config.yaml
dataset: "rendered landscapes of hills, water and sky"
num_classes: 5
kernel_size: 3
downsampling: "avg"
beta1: 0.9
beta2: 0.999
eps: 1e-08
lr_schedule: "cosine"
Rows from block 6, named by matrix and row number. Each number is 128 + 24 x the weight over its row's rms, rounded and kept within 0 to 255. All counts start at 0. Numbers have three digits each. After the name is the row's rms in percent of the matrix's.
# conv: 3x3 conv (model.blocks.6.conv.weight, 192x192x3x3), inputs 185-189, a 3x3 kernel for each
conv.0 097:131124118121116127143138151140110101113113087165112115088123115146129133155138109154150113122147117097095088115112127085090134082097084
conv.1 095:121141136071097122121107132121153128136155162119139150118112132127152123096108111134121131140127143109144150153156155164136118143141157
conv.2 103:096116146097114141149116126093088120145090081172141111091083154131142113116131146105146162176154126161129133105133150126151162118199124
conv.3 103:114132153117114079130152160080106081119129104110148145124106103143132125146129128099111122129147128117071116169156133112129120133141073
conv.4 109:101067089112111109119133128086106129082094127119135154107113112114126118103088100112110100110133099162150101091131088150173147133117140
conv.5 092:067079124152128122140173161146125136131138169151179173066072107122104109137183157116125103106134124128132161110138151109143114113131086
conv.6 087:122131130104109103107110122143168146164131116169113126145127149121122110112128111181146149155148157127131127115129123131125135106091120
conv.7 110:062071089125162139163176155120086111082141155109118123121110096082119108129129120103110101094127130071112075107114108117158145095116129
conv.8 094:109140131130103101119108117114086119112113086114117135135103086145086143106137094111082095127135152110080113140175126180132096115100153
conv.9 105:120116121120134102107123100128132150132163120146157160126145115114116121117065062125089095111155171124159117105095169117135197116119134
conv.10 101:113114143078066125098122142178157105146148125135156123115164146135118138132141128116144123098125108126141115076105111104147136132146138
conv.11 096:135152145116134109135106145191167131137112166150167131127162167147147149131118142126148142149145157100079118094104134114136144156105100
conv.12 095:123143140122115113089079086129144128118170134074116119140118150122110100103148143119162124113134128141151157083093115131131145116137155
conv.13 099:083155157148183112119090083120123108137136151144126093131157124114134135156147150147148148112133091141128091124102141128198132124149100
conv.14 109:123120090140115122149160143128157136136122087135165132093104098118098115123116107118134112173149107139142105116161128131141144128136121
conv.15 094:120087100112147159091116118087159146108101120123174162116145118080103082078087114113121087128148105131160118140138148126145149131178123
conv.16 097:119105105115127128103095105105131111176178132126133141146142137095120073105076089100116088095116111095131111172148159080147128122146136
conv.17 101:129124115149103100089072113106148112131142116073121116122114114130088120117135141117150153119134108123148123118116107125092082134087080
conv.18 102:145109137119110139119112122125152122126122084135131120122113133152126154144116121140158101166126197148129124106147146112142155135111113
conv.19 105:138161150101149123134111140097094153083108125137169172162159157130145135175156137158191180101114118121119130153123132160184132158123086
conv.20 110:132136114091090120101101111124162124118121128110106112142108117097103122112101107168171157128202152137160163149146154143097147111153127
conv.21 091:100121117075099071110107092160157150132107084145141116125133134135154149135141159117127147104154165114136160133122161108104132127106114
conv.22 107:073113098155131137134134141141120124111101099141158139131109124116124134119140119068098094135127131106109128095123115102135081117130115
conv.23 096:169146151134127140173171154158131127135144165139126141133116106128125115087115121094089097153116105145123111121122105132130136161157134
conv.24 104:128130099128124111101137107137148134139105155102132111125134156132121083103098100108111091134105113123151124174138115153127117131135121
conv.25 099:156150146117113111116141148134188167113088082112130087097146131105183155102115105115088090133123097097114117117130146124107123135158125
conv.26 104:123089091125131140088107116120105134116156165099122139158137133099110120110117126132135151126096098140151126151154134147107111132147123
conv.27 092:122114102095140140104115117123098062120133152095109134124130135124127135124131130104110095135124156151112152145121112152123139131127120
conv.28 095:104078097138106148119155140116137144100161083100163083166128147090112129061082056131140136148132117086101089117096088160143129140174190
conv.29 111:162120102103115129116105123085080077083118097123101117104148149118139122136152116127107120091130107115168159139154178134161123085145170
conv.30 108:135116113101111090110113086124117105161156127122122150154115129087069102174176173124108138122115109186150100142139152143094125086101104
conv.31 095:122116139127123135063100102130114122103127136139138149119159145131132147101093142067095067052100084091116101147151106120125119111143136
conv.32 103:108060094121111124155169153188193137108161150139165135141142135124128113145120125127132152095087099150123125119096109106122134096090110
conv.33 110:131149128122128154141136142110153165086159125118167147106125119104116105075069076108097084139116132138169131147144122109112092121154148
conv.34 109:154128153094092074103113097150186099141173107138124136121142120136164159142164126121080104116153112160140135120105121123082141104155145
conv.35 105:102103114098102110146098158155182130138110102119107082118127110128189152139131105119113115143199141090072118122140134104146130112143120
conv.36 103:130105106157153154089108111136103106163160112133141147150158159141146134130123125106128151093114119132137142144160175169186162081139160
conv.37 086:123114109122157138092105094127143107155155117135158130138122137137104121127112114125124132106094086154156160152200157103144098105134131
conv.38 108:130138112118124118097087118171196130140105072135107105131145114164177141135105119099095106157142114094123111087087089091151116086137144
conv.39 092:161144145140164142093085114114164153146122130141126118125118109103132078152131140118105093109118070111112113129131132107124070114112095
conv.40 112:142104119136133146123125107081127088114108056100104070147147124102164098141149107125157135112092125121112088106111120125102116142154153
conv.41 110:135126105105100115121136145123110131169160109120097087125108094094047090112133137119146138089113121136148160130166142136114117105099114
conv.42 104:124125151147145119123112127129163129116156108132102086168125147164116145103089119152143110109081116087087088132167142167146109147146123
conv.43 090:131168134155126119121110104097142116154125101173172152127100122095103120136145139103114106086145108095133103151127126137093133130139152
conv.44 108:133102095102078103136133103133104113169140108097122146123103121125146124124113142111081098079099106161162132130146134129115099096115152
conv.45 101:089111121162116129114075075151162163159161164126172173114122121120139106132140124117119117108121131085080078133141136091117130099113115
conv.46 090:113112098083119079120151139122158110110109072115106143126078082141124128151119116103103112123164109109154149114117127097075133076116147
conv.47 104:139129107116132115117118113115138109120136108114124136130154127146174147155118143131099100133152143132124120124114128098155158107110118
conv.48 090:105106122103082125098094113131101098153144147142125132150117160134121105123134131145160117155138163128196153144137156111120110105115113
conv.49 089:114168159161178139122151121112082102095090060148170173134146153142133155113122114106114103100104101114119114153151140132166143119140125
conv.50 097:144139145098077112095084104139150154145168131085095144144107120144134130139119115133118108120128119105143107144126098116126101141151137
conv.51 086:145106105143126120150175162092125111108142121100113119117095112150157097117150129112120102088110093208204168112125117152116100122125131
conv.52 092:085109081131091149138136100102111121105155140122155162140119142098120119100118130128148171115131157139146114098093088154176146145138164
conv.53 107:155155130106116106130090085104128121101113151091105126128127103158153139134116127125132120127092074127134135084099107176128122123116124
conv.54 099:138110103107128193121149134124151183115149161124120144117103125132200148082099133105146145140122125120136150138133097127115128116153150
conv.55 090:128136161147141126139134152116144143086120107100137153154146113122168128081094106076089114112142117155185151138116127145129109112119118
conv.56 098:114121148108162184144129155092123155087127127124175154109119103116158131070127095145101152120129122113112091163172140162141113161146126
conv.57 093:161141182185185166148143151130136132155175187119130118116125143135117132125126102132146152126163153121110115104111123121133150149129118
conv.58 091:119072119100118126098134124102142159105117131099085138135098138126094125084092114139153134141120104100112105117112151113163125077097095
conv.59 107:129141126153119116175148153100142140169139110123157169137155123119125085152146126122125164133154163123143147168145144116131119037069085
conv.60 108:134113127107128124157180149136168123153167114125104104139103104112145121109144143114127146134163124137136152131139129120105130117132150
conv.61 088:095087108103127093114129142171156109146163126141156114138184139167187146119145132097140097133152122125141124107092073140158143113119115
conv.62 088:104080108152119089117106110112126126133123126119135150109124102107143139120120137117100089115137102107091076150144119108126125132114098
conv.63 113:109122158108118141137134105138108124116103100132136139138089104109073125167146140114136105104089141072051092145146108112111121130093123
conv.64 094:155155136108181156134156147098108112133183121102150168115148175150126131111117094158161167116135138146166128108120134138107157136120144
conv.65 112:096094089144147125096138127158134130108151110106165124137141121157161147160156145126149145094121120113118110123121139152129121138122120
conv.66 099:149128123124109132090130095100103107095136101119145120132133163097157112114140147138143156156156128134113088138138132110119158125153122
conv.67 104:114139186126131132126107099130138146127131125092141130127174151130123123163141132149135130119128133133114095129133147099131157129141105
conv.68 093:100107106125151096151108111090157071113110088159145127117115114108143111123098085124096099140174141112124118155135108145142118097155093
conv.69 104:149144158091100131141134106067108066102115112135151145116087096120126128125087102098104126137131164089069136127161150163165128136120095
conv.70 094:143105127096116171116144150085102121092121128151175122133161147109158120135144154172153118152138137108104147131109135083092109092113123
conv.71 110:136137080142137109149116084126121062113111091130137078113179126122160084131112091095127068106165092089125107162124130132207133152169117
conv.72 094:129131144126124123104119133167103107137120139113095121103126113145137124112085111161149138152122128131141115123143125129133117120170167
conv.73 099:138112130144124122102099101132131129175156136111113107115116149157135130108113140126130130150135102122131086134118151108120124088117130
conv.74 118:137125139141130122134128112095124103096075090134134132120107144112082131087106117136125109164112110166165137146115148126143120129111102
conv.75 093:103127126096109113104143131170142133139160121124128139134141157124165131121130098136138127121117123173195182145165137108141122129147139
conv.76 096:137157119124156149093135136124102108129119126113130101106128107114118126158168139109111125118133096140142164131147142144128136135136150
conv.77 088:120141131107145118129097107125088104107116159121153149141147102133151113124109086120134095080087100084127099127120133146145117109106099
conv.78 092:140126117081081076112111127088133085125160121124133121113118131110115139138161153144135133118137131090110134161164155148151144085088110
conv.79 088:135103092133138166084131147127119109148104081145083086130158131152141150111148143164126117157160156120172146136130132106113114071133157
conv.80 106:111122116098096094126113125136161133079116145109145159176156102144161152156133125113109104134137154138164147130116107104107088118125139
conv.81 109:184143138151106120117121101131117088139137142084108097060087152115136125115113106131138141116148152102099137124153173113121205100096082
conv.82 093:133100132113136119131149168123155096154128105104139166158128124110124097080144133121140134132182112117149152132114147137128145087157144
conv.83 101:149130157118126140151169138106158138145172112118126123145145144148134108101073110143160160120152144105149084122114158155139146088136159
conv.84 101:149127186090092130101112110124112072157144113132117089127113145172163167204159157155149155141128137169124100132144162104099101104119134
conv.85 093:132102139149143162135139107146166143138139129183149120114087091123139141145171132136142157103146126155128150123094083135121119107137136
conv.86 097:089092090142136123109127125129137126157108112153141143098096152124148143181154162149118124137138134135117119133137157080147129112106094
conv.87 106:109098118184174172130150130127123092122125117091148188130111116114141140154158149108109128128188126164173133132127165122165156168183151
conv.88 097:116129104111118123119134148119116122111138145122167143117090095130112106147103118149155157136120136144143129121134133130088108106102103
conv.89 120:093104146125142119152167163152139160157115095158147154104128115121102105141131134140169140113118120124112122140165157171150092155142117
conv.90 111:121132166116117111136115147129111129131138116103110109121124115130096118082129127137143108114096102087057078092131126105097101129135116
conv.91 098:088102090097115160111114143156144168121095100126140154139143112123134124153138123124115125137160135125147121135107094104113105152142122
conv.92 102:126132115171166143087117156106132148154129111150153105121149150117145119149170142132113105094113100092166146138129108140150116118109113
conv.93 096:132114111096087093129095111157155116129135147123143123082073098087128120143137128071067088076086093128131089152150117097065120146150148
conv.94 103:081094102126110111141120119069065088133139135129134117133114093111106108127135113124122112160150115139098096149160173108110137124119099
conv.95 112:130082097157161172133147119141195122156183156142140106151115133157159160120138151140140145112137162123108119130113118135100131125111122
conv.96 103:129145124109102116136157181103132146097129092117155118109121119115072084080059061151114110115103111123125127133132144138158154134093143
conv.97 101:114106134113160124106100133126169140129105134132161121123159119115118124106077075111133111144165170103089084133135129109114094139122096
conv.98 110:150191166138202139121139137072150103144130087138156137087138110098124123153184141136136113100113082091111082143125144147139076102148101
conv.99 097:100113140126106124100107115067134104073099101102145140117162144128156088099077094118107105092166154121113103132082109073106122118084121
conv.100 106:152140133117136125105125155165140171203202160136134123117109154105117148113095127162187161112081133139136147131121130122076091174173146
conv.101 091:089103112125132133150165141116124129075096145094102129141137145131181163131145124133127140121129146150111149126125090116124135123142146
conv.102 099:114157150178170136156146129100129141103144108133125130140094103119129131092105108147139129174175161160178168113134146160128137118173209
conv.103 107:160172182135094123138113139104092101139148140147122135153119076123077061116099093123131114094093122108113127147144115143146131156122109
conv.104 101:153141144111122129118150134155155134149132106158137140167142146137175131176125080135114131161168142148128143120124100105151149106156123
conv.105 095:120132125150133118142146122076094089143177125109158172093091085100067086144146136063097087134105105116132132094124098101159132130135112
conv.106 091:080098098055087076108136120158135122131127134081088093099110106103139158111092128111139101124145132144109114099128118137115090075103103
conv.107 090:094088106100108143107131155080147116158176115176124111072072061091110114162144132107121129104170145114128110149139127123120138088132108
conv.108 111:216129124087115125104121139130064114114105145119119120125107158156099111152165172151136166115110108128158165141109167152122149139056103
conv.109 114:159137166159169129092094083125145077174138097139130116101095109057105123119126130109129121161180116132121133123128077127112162101186165
conv.110 092:121157124118133133132146137074122102110131126136126138143100123181155132138141159125149132123132119079071092105100102123142126150141133
conv.111 095:153123153122149121128121096155157131128121118157139122113126134118121116127167142114098100118117081109117084130117126144110102128163121
conv.112 103:122140159145143143123118134096104108171167142156156135139139103087110092095117094109121099104155104128142111177160156158183149101120154
conv.113 107:167158116140149111100093105069146139144155119123133136146154126119134088117108076115124145113096100096150145146134144133140097110118106
conv.114 087:111116105133140113097101116084106097134137132139157104141117142129124106118117084108106089093081064159130101120154121158171136144107140
conv.115 102:137141123107084102090079098089094141109151182104125136104110109140145156114124124121108114122098106069077132101099109155141128103114099
conv.116 088:148158155110124140128156177138140123129144131143148139157141145146106119134118115101119112091117091112146131141122119160136118142151158
conv.117 102:093086109147121127124122126128105041150126128121111126131131129126169176153140123113145132135119134113102115120123156128141121130107105
conv.118 103:142150129107145092110118115127084108134133177124137158081088089133107115136119128142146137137134112117108112165143138127118080141159106
conv.119 099:103118121076093144150162119180216080187153110157131138150132109101147106127154136127116095086168154135153159141119107075090123096120179
conv.120 100:157112095145128134184123126076102079119123099106126133112090077078034096120135151132128125100096113134118087123154138138110111099130151
conv.121 093:148127134202193169181169180077086101122115106076114101162156165133134132150118106133146141161146140150153159134126149160162174162119105
conv.122 100:097111067098067100127118112138142133135153129122122113142130139150166144182209194108133134092108110139150115093105127093131133162133140
conv.123 094:167190141099080108113114134106147133098124088126117118095116130127134118116130128166134171112140127108111092120136124103119128090084152
conv.124 086:144090121139127135148141095107160142118159134136121123099093107097072082137156141099115143126150101141150095138156115140136133124144116
conv.125 092:134112104117131142109149140102115123095127113117118128121144143125134102137138130154181132082111130120141150124126157117129157107101138
conv.126 104:142132136106097127141117122077157146121173145116126157156111150117108141085103088114109117149152176101125101113096068148121136120158165
conv.127 100:157101125137137141107127114126124123094141091139179120124131121104119128102137124122123112085039046148141115144135124119169141116113140
conv.128 095:110110118062062067106118100122136168091122099063094127082078089100086112092155120095090092096090080132125119145120137139155108116108090
conv.129 087:140139105124133114129125144152144161125113100140143116136162149147158133132163146130140111150172127131146138130137124145143117127153152
conv.130 091:117099126121144117126149144098133094129194128140162135143111108135106123110100108128104125144158148117134139098091095145126129100146135
conv.131 111:163103101115187190100081131100130097111111096119146127131165126124134159116132131128123098126176152117134161149108146084114135108103110
conv.132 117:109142137144170129111093120133085116097105137112108143112118117138126149154101119101102150150134096086089164143166148105149105152155105
conv.133 093:135134183102128140113116117102151159146128092133156099115158137149127123141124126152150117121113108108106118130127132131142118108116101
conv.134 092:132138139144147122151145156137174179141097088124146128146162124114096112113114154114137137113124141121137111131124132100124093143102114
conv.135 102:119153146124144144143182124121117078113099110132123097104112117116114090161146136135136115115190129117143110138122088153134128091177122
conv.136 098:133082080159136147167150133096105110123128119085117113152130150160104129161136130161173155168109154144113112122103089124132114121136100
conv.137 097:083073096078089121120120127112152105108098112151148147135087082101069106134136134105068081066096107123100099135134133111092100091086097
conv.138 093:143126124144178169118115107149141153150146167062128122087073090119099098131103106084062092096124137136115159181157153150155132142145091
conv.139 080:124117148135127159124113103120130131131119111131146154125136124118117139113135129132120114127143142124120135093135104128134129132134113
conv.140 118:153149125141109127129109138097085098116129074119096120109116122102158105132150134098097105102096094102129156123120119130155116136129131
conv.141 100:103098127163119126118108088057098088151156095081153135104101108074089100137144131110144136107084110110142090139145115154163133085105124
conv.142 089:092144123157130125152169187091076136146091118097124138106131137129098123144151138117143122131104129152109120128130134098128113133164142
conv.143 123:118162158122138121066078080094075071106145181088112106115116128126133117151137134125127146134101117091119111125135115132129148139116111
conv.144 098:117085137123100124103089099117133112124140123144152151135139120133131125132120156121124100118089104139127066110124090128106112129129114
conv.145 101:117126122080100123144185150146173137115115125106136090138157141122190120109129131137175147102127141157163143099145132102135141103133164
conv.146 093:135129135098104120100118115182214148164144106168169171126155148137158120128153125116115098109128134172204149149171142125144153103135162
conv.147 100:115111131134131133147150143134085088110140111152148132104121103149144121119138107111114137137134097149171166111095111158140121116135115
conv.148 101:153125139128085113142169117080093130117165137055111115152147168066114143093107081117094124106102118078103134112145168108109144127114153
conv.149 099:071093146098134176068066072121156116120169122100142118117170113104146136099104094147134110133135146106088089158176143113123117079127135
conv.150 091:106107121104113124144134111116082143139153138151148147112103143117132131131137130099111161116112132141160135154138168161138124145150123
conv.151 082:137112108142137124119109089158169152120147096148126144096141130104110133121117105123105118126109127124123110112119128116090121085115113
conv.152 098:124173141144115154112137142122110104087111115128142168149093122129110118118100138087117113161163121135163141163159150161138154140172143
conv.153 095:123123126100154164119137140116103106166148138160126117157130132125173159106096120110109097140158121107125132164112149132120110115123131
conv.154 097:127154143130157140093070109114146148109156151067120161105127114122148139145158143142146134116141113117137155105142143116119124086132106
conv.155 098:103104123109113160187172140128129122093125107154163123138132128128123065138129094142095102123098153143155166128104113123121109126126115
conv.156 096:104119119119146155140155138140186147090126093151104087111121116121134130091080082117094128152146127095117122102134105122164118111159139
conv.157 105:153113093139102104135140106092120101072140122094119140127125153152109087167163134115148147070065092110146140134124113123117092095083125
conv.158 110:108123105086087090083099119134146150146133116123146165098177133109155112099120104090081086095130109122127110148127144136140125136124099
conv.159 105:106139146137145158092132128131105094143135131151111090103144126125136136074098103121153150139140149152141119137123129178177172105145145
conv.160 098:148147151145106110123125139142153110161161103112124108147133159121077098093130143148118119121114091138121135110111132111124161073119129
conv.161 092:137137126150166154125152140132106123109131084111137131122107133127129140115138136123158156105087055108120115103156135175177142152138164
conv.162 084:123114143149135127102149148125105087134097138116123136133153131111142112138170169139157139120136131182177159141154095143123136142130171
conv.163 102:110114110047083061072090091141144118134111089123117117086115100121144158145136124091119092123130093105094119151126118095098101119154121
conv.164 097:117099119133132127146117128133110113125135128112132137127127158125133128085071107121094134162148169139154160135149156117137107139111117
conv.165 099:112132131144122146114128122115158149114174172114143153138138139090112162109124153134138120129141128095125070099124119116114113092093107
conv.166 103:180128143118139106112107122117107138129099124122126112139142142114139147123135128057113128080084081109103089127127100119089094079081096
conv.167 095:108120101091147131131140132154135119143110105159137104110122106120113135117129130166150128144187151154147148129147131105148148148182155
conv.168 108:191192160135101135164182178136156189143158117134155106150124129106130117158138112135141132124120132139141134119137108132112157114115165
conv.169 108:125126121094161164159161154140115073112114135072113140074114102110162126100133114117109106145161117146157129134105128112107129129160116
conv.170 104:151110141137110121144146123124091082133123086091117105127118095104120125129121082117126119092136097121126114112142138130097107160145142
conv.171 109:145136162115118138124145115131140149120130096095118098132132156140096106114120129112113118144139127162136126139124142093119152115131115
conv.172 102:108113129124177168147165150145116103162118126162136139129135111151112087143106118147148140118131103124098099143109114145150098119178136
conv.173 106:131122116178168165133114123135131151151147111147155147109129125107107115155148141147144143158104098138092085113147121141120126127147132
conv.174 109:151142101146154124143127131044075127071142088123153139146148145092076107102129144164163145044049103076144141116155133148110119083082164
conv.175 099:135116130119118125103150131125153126104145128130135134125092096132142154129138129138121118134123112130151133118109110132130098120137105
conv.176 104:129127118106131150124123108116081094083100079056089063119118127103120111134137127127136146088091132137149129148131162114141120099079094
conv.177 095:127147137127115102113100087158121120136090112117104146139110121150165154172166153104116122107131117126147132109125103102110113088137130
conv.178 096:159140120118120178146175156109179151126122127158098112094112121100139118126120128113118145121130106115143133155124101165135114135163168
conv.179 113:125140142169191115134119105114094088108089120163158124132124094132150075128109127132091097157155090123131113131111173116148124121181067
conv.180 095:107130132098118117117120095127141128162134160147137141141169147122137159095108127133136143159152160132096113159143131132145130095133118
conv.181 109:124115116162123122125122147150147208131105150156141133119095129089088119128099114117124143096095145127154147141146129132107148127133167
conv.182 081:132111100135114116136149129153156135148114118132146154141123161133121127151119123164148132114104119146178129103092103149096095137133169
conv.183 111:148132140117141149116130147120145149130139113134126155139166139118149124127164108148131118099121155062073095100111105093135106119155149
conv.184 097:128147128138067083131137149141136106145133131107132145126135109150167136151188158110090102125127110147122158125137141117093099121136134
conv.185 095:144165146118136141117098112135119105105095126107129109120101080097104113166148153116116136096074148104116113141159142116124134111115101
conv.186 096:122125123106108135145168170109127110093085129100095102102116119147135115143125136123100103131120091154147140131121122118128116117097102
conv.187 102:158132098123077132114125097122116198120160154127123136111085122135087104127135115109113142084085127142105097132093093127129134179134109
conv.188 102:141079114124098134114108136072140150102130154119137124115112078102123134104104132134119123119166134131123111171139144154151123068103150
conv.189 095:147145149100103102107097100132135120158149125131136113117107095091110087111116086104106095117117134133094114140131130068112127109099105
conv.190 104:153144146088100118126157155104097112140142112129140148130136098082143087142153135138121128096079060091104088141154140114113090108120150
conv.191 112:114133144119122130171206204172133112165158134176146130152136181128100146123141138127148147133108126134147158145148142157098095138130137